From a checkpoint of a small model that answers yes/no questions on an image's attributes.
Model: 7.54M parameters, 32-pixel images, encoder norm layernorm, encoder patch size [2, 2], encoder depths [2, 3, 3], fusion encoder width 256, fusion encoder layers 6, fusion encoder norm rmsnorm, fusion encoder activation geglu.
Training: muon at rate 0.0052, 4800 steps, batches of 64.
Data: 98750 training examples, 3.1 epochs.
Rows from block 3 of the image encoder of a small model that answers yes/no questions on an image's attributes, named by matrix and row number. Rows with one number belong to one neuron. Each number is 500 + 40 x the weight over its row's rms, rounded and kept within 0 to 999. All counts start at 0. Numbers have three digits each. After the name is the row's rms in percent of the matrix's.
After each neuron's rows are labels from the 100 images, of 14976, where the neuron reaches its highest value: "strongest on" is what is common among them. Only what is clearly more common there than usual is listed. The data: small renderings of single solids in any pose.
# fc1: MLP up (encoder.blocks.3.mlp.fc1.weight, 384x128), inputs 64-127
# fc2: MLP down (encoder.blocks.3.mlp.fc2.weight, 128x384, transposed), outputs 64-127

fc1.261 081:474457521566473484536547431483453514535468471519456540497524484509552450455446460438451513512485496508451460498548515505477427476524529602516470537518506463561545439468544464516468468552414527
fc2.261 086:462513517483531525461436504569520499511454496555537501564474489491474532549519494500486514454553532547592545510495470550513466442488498446425439559542482488439457544576466582462552575477503493
strongest on: green

fc1.255 185:518526525473501495563497549444464523471480529483465503550436472542449481445533405541453477498529491538532402497533501447555479528471515487592552527468434504404564454504525509488482529525537467
fc2.255 150:479497522461534547468463499557468501539552551535508521530502488478478511495434561498501471481475505483538488535465534578450583560545461510495481467540536455503539579513488481497549458463495528
strongest on: brown; orange

fc1.113 070:447558457404548517504482477548528405555537587471454533535550484527411531509496522514549489487473510489454468498512525454562438484484516498518518429543541498549507529536432460441513551553523465
fc2.113 073:517485584545454540484571473506539532451506529564483486464509566504543465481532585443529505491484470481473480452529488464508568520549495467489473523463532438510472529438527575507540482464500547
strongest on: black; purple

fc1.112 068:517521482536459549613493483574549425492515532486497526489488491453559478478435455518487490487512512515526501510493428564467491521510510563536455469492586469539511451487497443514531499518496494
fc2.112 069:472426523495425485459544530507421529498482503560496502522473481562458479553494547456562537515541457509505576510505576496462490463433489497462529525453387498495468502550526563472415517509471498
strongest on: teal

fc1.159 157:485475528426474480501574472487438496528468483480451561496526551498522489391467483475467465509500499454420550491540464536496566484493445547491567574434548518491497516466529494493520573517535567
fc2.159 139:524569484461474511518430556391473562519528531484498480416498519477514490534427434531511527492535455528547499526512465457489444518520481498477506491563452497497440430591501482521545443544506587
strongest on: pink; yellow

fc1.10 053:585484551473448489469531510499536464541567561501497482469526451402570484488491485525494505548532592444447400498483530545467487491457508442490445547433512404473443514481490508457566514498508475
fc2.10 055:471510500444524432584530563465471504481460522426425510562487573555523518531512518461485499519505332490519560526513511431510494467504471585486490432520535559551513525456461456460472516527512561
strongest on: pink

fc1.103 076:497462546545470478499480511427485503446530472489501531501522565513557494557472459502559467468548486495538489534547461507449518536510576548579571531459482512506390477449472467482498484470461543
fc2.103 075:416503497514534482458498500583510473468436520510509501547479448543477471439491517448378515447493545527563505486522533476516521483495481420511480458491517536432500528520520458577542510444529526
strongest on: red

fc1.256 070:462500517535494533517519535502593464510557488531533479545467514524544468519473499528465533449472453502491493478464479437524500531519543454469464526497481545453535535537488428466532509493547513
fc2.256 075:570492504474440427519511489493445478534511512469514468470562559497457539488518540521506476548546455458512470525537544489433417395454476550458490481460538413596501577507578546499488409502472449
strongest on: purple

fc1.276 154:444559432482517504475475459474527499430545511536476507472529499490531532469589499505509440533482488418478547470568501494516521518511508527513430458503528554578474501428472504463549483545544472
fc2.276 140:491500483516477523530554531496457499513461520435567497534463519480473547509451425534465512444571453483484486506552478513490614488525489407492467497552494412551596485513550560502525468463519478
strongest on: yellow; teal

fc1.323 105:554468512509465507478504512423504587534474536490507481450580484500498495442570569554500511488504501477418504461518532493555452451422501485423477482510394508535454577446564474471486456545499494
fc2.323 103:524535583510545521513528503538545529518464507493404507523487517504501556524522515474447416471478542496535449509508509517486526527459500548521524520493579496492485408482495513493532561470510429
strongest on: brown

fc1.264 077:595487483475545470475489502450547540573469465517505492527444394584463467506505534528486505593429565485562508397562540495511482483502548491528484529578458514513496511459469618524539447486543477
fc2.264 083:487510562521524457500484447564533447479448531461437507444507559431507474529482464506478535452518523482494501572437535504507542554495489443497552489500500432584515563473569464485467518509473552
strongest on: plain; red; purple

fc1.363 054:524514449459524465482575428548628495441526483502466520427446519500520456496501509578550538524531521488472563560519424497432474498464502537518464495486497431450475514493444524521512517439529608
fc2.363 057:450495504447417523562489555469389504542423508512571416523511463484474502531507534547490460477449546555452508490454499401611504510518464449503493511454602511533493498517549516512545490542548408
strongest on: dotted

fc1.225 094:455527481422516585499431465443533465484477444493509522552585553486476538459560493519493497531486516494442494478467511496510463487482472545426596455498461540483505494471436497522524496493527506
fc2.225 097:477472541546458398484591516497512520551500495549512542452572426484454475516485577491467498433463503525556476524508479476519520499462467454550411500511546493426547437529518520548479525417564518
strongest on: brown

fc1.45 058:554514469468508463504392504540587480465524499451496523465501519497444525506522544507602561554473536495496530565554485467499491469512502553481588490489551496450546450506454484500471543453482477
fc2.45 053:465499518451453476563595530478379496533474492572507500546459479482594521454437462514498463496495493427439527525425488467593495523467448470555461544507480477533496496442470517463566519601518484
strongest on: orange; yellow; striped

fc1.107 093:490476473554478503475477528497575488435514541549431518523463527491513467477474507546544497505512473523534491427530491482506526512539523622531445503526447460502479428464438454474468499538544586
fc2.107 102:516490503509546512476435486518411484534497528420495527550521509589438507472570513440447510486535495513492494519499500535496457455542526460428548545470428543549470551553550503527427515503446492
strongest on: metallic; teal

fc1.221 103:521493528508527511554449443457470527513565453515512506434479460586458529541487524540495539515504489561573481503476464452526499516448592539529504528538500432461516529519428432551507521514545492
fc2.221 106:422521520538503546496509579368501493545497502460481582487483531506474467542555479507481518543536471518485485489454452439501420501602445480433584506464471521524459491559514490505474478490506458
strongest on: matte; teal

fc1.132 087:478490435593524561526499515464480469490539564457448523459446514497387527508568567502490559423499521523511460539486528478556473471462516464469591509470521472503442489455561583470491548502490453
fc2.132 083:520544531494520456537478500486506521467497444469467531496575491466507461437459487519551456559491534527516522498586452477506520505562437574487446493569543493448520522513494464482547449599470483
strongest on: dotted; checkered; striped

fc1.332 121:535551498534519508401532585473467530461455513527478515473482461498477501512548522510534487525474473492477487467540473491470481537505507645471532525528468465514491503497476469470477497550549521
fc2.332 127:402489472519478568546459476503562421538478485532440436448449530519575512541405522478540450470483435480541439500477543545505491519474440484527487483559540552432527517492505456530569496491491488
strongest on: green

fc1.339 091:467460464487530550562471533464522472526469497497478596539527547502465476512495480550512502638523513501477525541489499506485456532475523522524528490493522570466532494475378480485503502445435513
fc2.339 095:508566578569428430426514498530604540426532461535525480542569492489447492458556561459442502417472519444464507518460473479499462470527457447469496477550526470562522544470512501507488515534469524
strongest on: grey

fc1.65 059:520533538529502448445430534492544524486536473513508559517533427523493508487439522468540494495448455528549521485494482428545537387536484461455498525469512601501510497456522468530527498484536463
fc2.65 058:430494485547464509491599525530500473539455549507486501488499550472501552470553501508448489469528512448482466517489543509476459556462452520522518462524549429509489483508499506530517505532481423
strongest on: teal; checkered; purple

fc1.291 064:515475538542509485589478474447529443498478462487494467490509563441485490560510503535550504509568520427457482524513461506433470532533434453463512463447549583476537482488536496510496466395516515
fc2.291 070:481557553479451472463488448511449560462426543477488509523528456553483503481469500426490441536485522566487489580483503483551530503460569617492512567455536455453464447499439500521513483526510526
strongest on: brown

fc1.84 124:507471529406526525478564477515486478483513476526511540474539479538542527478490527526546524485521479477498495509489582549511512496453513504486436564444476526477471520505518479529465470541507461
fc2.84 122:533543466544480490468474498505489507538473499507525547538507473474479549562498504528499522459506539440543446401536488510496452440542491468498449427537465504473520470499422545449457556487500533
strongest on: blue

fc1.226 092:474514458499567498481482573470511577594563433434463482475567554443459421524502483495455496504510494489518560453415518503511436491514490503431525469484479508502538541423495562544510548490485510
fc2.226 095:471566490529485522562492511485573518486462456486444495519478518530537552486490545464448548448465467482473430541476520575432491562491469420544511515522554529448511436529509380575496424501530466
strongest on: teal

fc1.349 057:499490498522511514550503443543566564507552428454442546462508521458432540418563454494423544538510504520461490464471558513438441525459477522485488489482473401455441543466525443489529509505439612
fc2.349 058:479573468447461482544533565475464461482506531557539497517505492546538492547494528537536403486458472483498567500499446463561557507475489480511485511498503594558552471492474504503475415438478440
strongest on: orange; blue; red

fc1.78 136:484502592427524482551561488485525472483533584439541495516449504528539458528502548446536488520541547416561504508511557486511545453411450537423529552455462494505478522512468522508492535501464465
fc2.78 159:506488541575480509551495431496552492414513499497532486530457418473455589441510483529445474534536537482544546488453470441498550453534522531516440525470519507543523516436487543532495540444534477
strongest on: red

fc1.27 060:499489492493522435562580494535531458445559523468551542484539448456527472409566451575462553489500527490506511530522488445455444523484478484527464505446509423484483518532509509480414568497499592
fc2.27 058:482542517445470565481469545477446465518460463495495493527430510491437462565423586508484510507465436485541508481527539569503447429482467514455460535515520514500515496446534523513494474505550439
strongest on: pink; orange

fc1.1 091:528532534491536512506451548486504520461504466469472524536455537488519596489520527559505472468554505446458543545449514463546518454483476426543485443482475495511538547551494494546553443491513473
fc2.1 083:470533497548506481519452537491566497575496515448516462499501502479489363451488472448448520536436515540501472505518442422512553466536453483470567555571492486502453581519443455511551588534510475
strongest on: pink; checkered

fc1.242 127:482447502536483461510525457428558447485516492471467491444586510410493485481552512500482480540481487474545550432456524483525499467447499547433595514534453530531497491565480552532520515506527488
fc2.242 118:496445478404539475500515469537466557497539484482474489540521461517473520512436442544506508513535455566477457526497515538451461463485511495495504486496501428473504484482501476579496568517494548
strongest on: black

fc1.179 061:439508439537444526509485580525499475450489466552433512465461541479504433527543547483524511507426497513555509490470550521475508444510489497446514578465535491502476482591513503490422544522427455
fc2.179 066:478470513470453489537521433466527458549469520444572481517559510441479527438546486536520515499502434513482560487521457512516517556427451454546491460503434527531548513472446498514543463493534475
strongest on: yellow; striped

fc1.357 049:452539568461556460490438440555538447493473489390547538497506540536444519499479486478544592508462488546548554539521508549456466512488509477586568436505534467477490479566467493464565528443516472
fc2.357 059:503456454556436521487523531448513553479489473604477439462456528496542460518485518501549447457533535452418473501523440381593499496519503542448440578443509559467449578485538530503505464547535521
strongest on: blue

fc1.353 050:451450543451489532532462552534571497470532417553513531540561549503470524525493474528495444599436498489506393536436508583529478510441516453517516551419493508464460489491479501519551519556465489
fc2.353 055:518518464493553456483529533490541497461433450545470535482503512558446570486488492484480568434511416474533596452446499481525555491479479517460476471547462524470522469445545533488409500501523524
strongest on: plain; orange; blue

fc1.345 073:467448525527461520434459527416476558484568545472451450472531552595504544466474494533432515451539486506544430486434471508493540539509551577505496514504537505474459504485495451551521497490533526
fc2.345 076:502533489543539486597520492530538447496375520499476530613428493486524498529466432454475469452426522509518514485513463482469497492504564418522512496526498540429523550514512595523603485483468471
strongest on: purple; sphere; blue

fc1.254 066:473526553500550523425554435490414470501495546448491453447528474425513475465565442475449589529547433569477536486525498570538499511523510478484483569457457488490435515500470542560497495499469445
fc2.254 062:537445463509474481538409509478585464494521454497493502546494505566489484540495572543521462463480524481511447505517437496480504525503437566505495446524534498510548488480452460443503508540502473
strongest on: green; blue

fc1.314 164:435444470421539538506441502468569457542542453564483538529538542490492519508548457494539531496487484503480547473565457475472512542531443495487483551484558564550441516467512515461490476505524527
fc2.314 176:496493528543430474537508504466406537420511508515492481511569477513502485485512515503456520449508548497537572455529408549479539398519531507502515489514524473503495490442488528526502457500499510
strongest on: metallic

fc1.144 057:490462492460501501553496544479544440506613488492422548536447530468476435570520538540541477484472588521514531526530437513469441520527471520493450416469479525520520500517445465488583535518471534
fc2.144 059:503506546580451488453508442529455562502420526546571527544471524519423548464488500475530521517543436475484593545479543455531516419474503456486577582511545487533509515537536522521462436499510449
strongest on: blotchy

fc1.26 062:506512500522518492512543498466542429477485541469550550554471472495470538493461503520504538489533447520517600492490487512520519471536485610511457477548622546540490499441481537476468549507474468
fc2.26 066:445491565481434480465471478515463483518472505528491494558463537499455502505510569567512525529512590426532431477584541491476473521504478517498568492472480427441467457576525466441512504501502528
strongest on: black

fc1.329 094:527545454564453548530534435449500514515454471540523574509440530533509544460462560484528484561504404469465517489457530482512520522517539518483495433562503436499501548509434433479494513555539551
fc2.329 091:504437572477453460516503538445474517492441450488526542461547574466503465473557483508501485538467551488483520500515474440520476544460483437533538537442538538493443519506536567515509518483529582
strongest on: striped; yellow; orange

fc1.157 127:556487511525530515374539527512513484529508429503477524521525463477538587504500483516529456521529448452541541565451453538505489529514495586498480408458418450485481512521521508525510499509471492
fc2.157 130:473465498491484540438468479533535523473447473436525468471485472491522485490559523499475525504486481462492472441493533604496427536526561528518503493427472475486461538500542502547407483487523503
strongest on: purple; teal

fc1.379 136:538459473476454542500449507533505574514480442544480502545490502498497528513570539462534476481561517439517533509495458543512545500473516530542415491498462499554463525515406467549519490437499516
fc2.379 140:465477500462511481485587531426515539531543514529473472541456583495457523501410495455463493458532505438483589519482526512522507507511481441478541472481566480479584530535553469573496498602494492
strongest on: teal

fc1.92 054:477615524538501489544505562475490465451533511473420531578487583489496546514505487558541452440494482453505494469493439472485466501554476360578533504518512473549441488497457484521535530522429553
fc2.92 053:467503510511538466531532494413530480535498474482512545522595479564489488441523442419490465513531498506514578440540507522512502439542540542486480497449531506486505500543464457563443488550551485
strongest on: striped; teal

fc1.192 056:511442617546538513507476465471436473416493506532505544446483560497497480463570477452528519525554452490455494438529473513455506472525462560528432543464471551491496540474484471473525492498522482
fc2.192 057:500524448524418539472408482486557488486453455445494467551466461536469492553437551542453480449485507560521531579455500524494472543505503554517525536483539519484476470586490490523484525527474520
strongest on: orange

fc1.268 146:450497540567497432506457554584483480504453463464491540553488447514483464541501574531577468534550504511527478521463563502491530487474544522564518437514496578475534507461410510513413448478451539
fc2.268 128:501486494452512480515554550451507519476541516555487503524471564522505485474476557391533517502477548443445513459477476417525451522551525478500523473565536526447509501533519469492484527548478446
strongest on: brown

fc1.362 043:514491506491581430458429530555510515496469502465480496433460547570510475457430513442567483525464479517514586569498545512517504472502472528633528497495552474480490464497531539563496559495489502
fc2.362 044:476484493472473592522508488447519473464491514580460503537559482483553489545545506491494531466551603475505476447464450495515471489529518439424448523480429518436517548553467534437557523558525563
strongest on: blue

fc1.100 137:526479517446505501508467481503570436557501455502477503465569530495462538491529469468531494572479512514469518497479512439589476439433528404502526477497449540496508527448534532503552538513481502
fc2.100 130:454481473457501527496468447464515565479450481554516527448557578538463536530490499485523477487505529490547466445466534476449472535521513482573396481516503471561469482486559447535513482535539499
strongest on: plain; orange

fc1.104 092:474461483491502552464561552519583478532460465547506482508554494445496539526504496512493479522516464417416500461504551452515484526559448587563402534542464491511519481442526544499527511519547538
fc2.104 092:479487567512613515607544537454423481485518462444423566454515493453511467522469545534590521460585489415475501534502492530447518505511508543524521443531529529566524539446530518436520424512472479
strongest on: green

fc1.30 095:445485526518495449508473505492511451505516475460449594585445497466455571505526512509452520512485531483498523556489472505513495519511509430502544508449486540514498443562492466522521500509445458
fc2.30 091:529532518553453442483486476461512573518523452508542502485539523486517434467493473508553437497449508514491579506506536472548503401492435512456560460544493477499541531517430538561481474502483505
strongest on: dotted; checkered

fc1.262 073:505565498444517536484573465485473487476446553526492436574544492479555572417513527519461442493484499494480474521385523520465515610449480503523553546440491492439459486526456443549521522500519482
fc2.262 076:498437468555532482518444510501470490552566428488515550496461462474499463566506527479528571502472495476480549431558514561483524453444510447483472436519558458545553481524478510504521488496507538
strongest on: teal

fc1.48 069:469526508518503487451511532512488480498481549542480495441486471517492460495486511412558435454511478525440538479505541456436525494619516437514501537401557548457513413518552493530467508481487428
fc2.48 069:514471463478457532501493426465512476489496518472497474578511555516444513499493506605439585541505498477494468499502458493589451484425501491486531475514446501506539519518479480487548428556440470
strongest on: orange; dotted

fc1.298 057:534519475477497517443534539465531511516465465463471484489482465469439519488552490517479469546514477505447511520476462520561526473485522545482573466491455522515522550423477522489538470440502521
fc2.298 063:402517583478539437576482443488455501448497513501486511562473474597510473535491466539502517521477560416483474537522499517496438557449493517548462479533574502472522426576521510475457574499556516
strongest on: brown

fc1.129 081:516491569586469541542472534552451471491479476385404450519500546467497437483477507490451481483491487482504502450457504511484494519463572497440580509505498538485440538541548508577531536492468445
fc2.129 078:564488453496533469544561491467560492473410475592445486496475452515460501517467535449505452546510478536566447444524462464511510487534485473525487432544616514429500442468499504498490526499471533
strongest on: plain; yellow

fc1.285 071:487502483474526456460413523517546493500508486481496462542556516479564441475532461492492507537483536422457578554492538517570507500506497470494540487445525439471499484517446485497525538532416516
fc2.285 068:482578524519463459590537580456484484509474534545482534536487559445484562522500538504467472509508466489522490538499462464481494517508453513514434519523534540493470488462518479484494508489542512
strongest on: blotchy; grey

fc1.124 053:501515495569484478473469466497486542529440519473426551434545478464490487468545556535584553531537472592448439545515502522517462485519552496505523572471499470484518553544495565477475468521523451
fc2.124 063:495531593403513466488470495494499464518492477475535445492491478554473553523438465463451499474498528351567492464499469517477484475463425511459473444575545569534458469458504465486518504478506529
strongest on: metallic; yellow; teal

fc1.307 057:515456522519488458515431498453449524520488503490501526556529550402430461444497532426503517551474449525588519474487532541535481521510548524527566489528410529503507571435500507522484503483399432
fc2.307 057:544528398508504456506505478581563438498540513509427506487497524587513557467521522569454498433542532432502505477537477435486509479485422480492493513525561517496567433588494489484527527523526488
strongest on: orange

fc1.359 068:522518484467518469480493524463443592453479460534496486456568534511499523444495551427550436497416501505512474552509494496539474533486473522531550461460599445613506490501534418505537514538576503
fc2.359 073:445451502486526572540534438566509421537492582513442494515494455442483534461547503535442523499576516502563522460528507539457504456469566494472515529541475549397513446484456536531490484530436470
strongest on: yellow

fc1.331 156:481503474450515521501495506491480467467538501502493532470554459536403463490493506511491559495515523534530452483484558434481467501512513451511522534480469475488521468498592553567402436576502550
fc2.331 126:534585481474543613547572437475502491476526475471509487533423533500494481494529509483569503536490518470481502458513555524453587477589554496470484503515514495529459459490461497513512532478469485
strongest on: red

fc1.320 077:504533567484486469435526521477549533474471500449443505450563478488487526491521507485465529563470474577477509520462435541480478525490483443528483502483507488554495536483459534543622432620549414
fc2.320 093:512478541547549512536427519477465463519532451477513482554499559448550498525528459495495546524454490464519584480519486465436483513524505494524504530514518535486469470533516476587550499502554491
strongest on: plain; red

fc1.257 129:535533542469500510466487453461629499528390525537467505499499602512535480494511522487502516460516495458466536630452581503540494480485504501495528479483437522508545505514511533530464490503480467
fc2.257 147:547506504556502464490424510407512568464522459465522455492506527579523496505548466576513500460512502483555508478488488508428506445524496510548502542469511551540472533531538495565525539495481492
strongest on: plain; yellow; red

fc1.160 056:443472535553522457472432523503443472510509583486454507499552547466453487477512532505549467555532517542519467539431511489539483499540517521579511438610492531554515495503467502465470497463519460
fc2.160 059:572499521488526502533509427564510543492470462530516495535484510518483506483518496417480490455496472391459519511570516506468532513475487517480556591449533437413464486478552551546593525499518557
strongest on: black

fc1.161 066:470533451485519509505425485472522502455456480461542544546491510498492554477544458513510445550446510496465527408480501547486568444531503512497518455570523567530498406450514513549552533425496430
fc2.161 069:418446520526479462486508480480442489487491492578520465480535493517447466499469512549479535474543506521534521531510529454510484541456483487583447482453539422436551542549423485499507469512538568
strongest on: grey

fc1.318 065:448580518531512478603464457487424476504458515452523505532541554485523513461509515480522563489479418480499591463501439549519502536484499485540520530436507574460396537481558549505474542447519461
fc2.318 075:474416535516433544428512505487540507464557467529489504495471455515469482490533541541520519467604582506472447544526537460451489505518466544480458522496486459449566456522422443459556465504477517
strongest on: orange

fc1.253 178:587466567420442485518504484475428480561560498455454590498486598546456506480479519494470499538474551534542439524559450459442533471498502532419451546511494423495488510559555511540489454519481456
fc2.253 176:477536481552467497414466513432601477502541497531582512506535517445481506488584499522471524543448495493448543483437448462497493520459460451529547497512508552496502468511482459446451526471548528
strongest on: matte; teal; purple

fc1.260 114:497520486558508442494537505465501561585543480509398580537431482538476582572473413455489498485475460481469503519552581503411489445514535544519456497487471535494459528481469517522436520463529498
fc2.260 114:493436516517578494469452515578548525510477553463578491499531471561538509500525445511505564427471467499407545475478515459502559477533480521464433502432514492470513529564464523448479493527433487
strongest on: red; yellow; orange

fc1.15 104:454500485528489525494437478474504483547509497496455405467461523518476485553514516566537476461548519521519448533505502488495564591507502473530506420540548522523485489549541455534511397509472479
fc2.15 104:586519487566566483538524497536520499484520570481503570517440449505469490457481413405482569504506509484547505498464489503533498429430581446515518529521487482514516516469479531495572505492476470
strongest on: blue

fc1.224 077:450457500473449482534524545514524525543401487548518490545552512496454471489492466478490447488500513510513539513512568527498458526429528469495543397508515536516521575456480470527560518514430489
fc2.224 078:467507513496494434499438463471456526497517499466464502527457467542563497505614498511449484491575518461533493470491522474574544507429559556486470539498494532483501425515494464513432481523567462
strongest on: plain; red

fc1.252 082:526477541579578462461413474589474498529509550509481489480473489475479415540493500446515538552515455445568535485539552479479461495492458554528563523532436517543479540517536496510486534509502463
fc2.252 071:485458505481510506528576591476474466470500484517518542490540463477529526497513444460468461479600531441476427495488496402488448532609502500441533509536503494481446450489476474477486503488445514
strongest on: blue

fc1.162 067:496492520517430524516450417499595557501487470463499495492558498542464484463558530464506545452535484571414453518540500495539500427463501529496571485545476494501538538540465468488517453435547496
fc2.162 072:493515510442512453516490507466371508510441490530541539511471489545579458518409502490506464513491487422536519526401514513443524500485490443495475551466511513542503472453558587518504570553489530
strongest on: teal; yellow

fc1.209 070:517555503498572444483514548485420455454504548453479522559510465491471518378500443475411533530508454472532453489539495539551483520461477522511567516473469455503501563494503546495404450465422449
fc2.209 075:516431522494483556491448482537591503499532501498472522489442530487442495559528582578573503450456444541508522526605519511533563472537496510535522498497499492453553486529391440522596560511539537
strongest on: white; grey

fc1.163 149:558460489524514495495524449513517440442551514450562516488463503517517539491461527491476513429510459442451512472523464498495530454490487562551433552505538470529428493560395530527535444450515519
fc2.163 129:474519491484540432489448522514517523531477541485407516460534470534497454507449497461550492572504485544494481555463567430534539554583489473517493428497508494447533480484500451508479477539522563
strongest on: green; teal

fc1.47 115:526485521576490463529509508558548503482497490512484543438464486526503495448520547496502478508468447560480545478529525538473499523479499538455456541514485463397531510482481412535463444565502545
fc2.47 101:433472476463534506528462529495441452496477547571482438553511526549498461499501494438496530462439553516544484483437438499520430486492488461486497548543497546573511552472526609516508507506469519
strongest on: green

fc1.25 153:588436515519512461441560441459531582528519529426498503447526494474476483566456503492559495522523562505497509475511512496460460542452489419544549513455503546537428532551501511497530452529433585
fc2.25 139:491502490499547555556536548597508473535502494508492427474452477440454496525538518453543551531518523519513471549480416511572519507469468539479515512563550456492563385484459474490534571419514492
strongest on: matte; red; yellow

fc1.213 063:469512498489408500499518582441474512479517556550494424472473429507535519502454494479551449551457470530548516506554491461537535485564517512470475523499522489508478466466444494556465435501457510
fc2.213 074:449451540499616485490543485564523484462515532450432502513556502504486509492530496467477528475543514461496501536481494544433506456432504534489478510570492512456519584537534422452534530505568433
strongest on: metallic; teal

fc1.266 086:512492520522584506586498548443480552497486502491498413447512587513444529441572556478524453487469487432487497497498479439545474514479559474465426533510513486468473496491522475533486507484452555
fc2.266 078:462472495489490501487610430502527500520452539567530558522532404564534448550447484530558531481478562539483484502615515515519501493456493484502513477593528467560546481516498541463526515514568441
strongest on: orange

fc1.309 102:517437485559523536499533466532448479535476468539521491515496455452521473500563495470486450590492495473432471482488554432521491544528494538466565469469472473512470478469570514436575454515522517
fc2.309 104:557533504537555475491538527478480460471469439540428491516539470501482492447464492496518455448516440588555440581561586497526474533502468566532562514439489496466439545519539537492496477503475546
strongest on: green

fc1.315 063:476483516585536506582552533381489521522562510450473548533516521530528532488512508494458553434526549443485511515475479491471517458532482456508535454549463512479451521489434530462485458488515515
fc2.315 069:459516499515484451474558515426539534463516487618478467477467458450484495515548476512505396552390460504459481537530453512533486443491527496516508564477510489519418536562525490481548544510510468
strongest on: checkered; teal

fc1.18 163:499416559471513458555543471451515513538431580587502454501475513481541498408543586453416564463474548487473503472546567452529513475470532481484530473530471530386520442466493522504528537534516488
fc2.18 177:565508480448559586545493482571571474502537484578462441533487500514514533586490487523519492521547553498485523490509585528502498479500463458507521509456467499573552505475498507444498540460530506
strongest on: metallic; yellow

fc1.41 060:492502470541497422484487510523436488526511545471493566566591452541519519468539535468509585426532483507500541558395547511531461500454491500575517539529522474532464478508468521451443586481551437
fc2.41 059:497499557447481529481527488450546459477486484521470476513445556449499508465463524532562457594490532457492470489568520406476508533575519514481509469430492541417531513465528512490591485566520575
strongest on: checkered; purple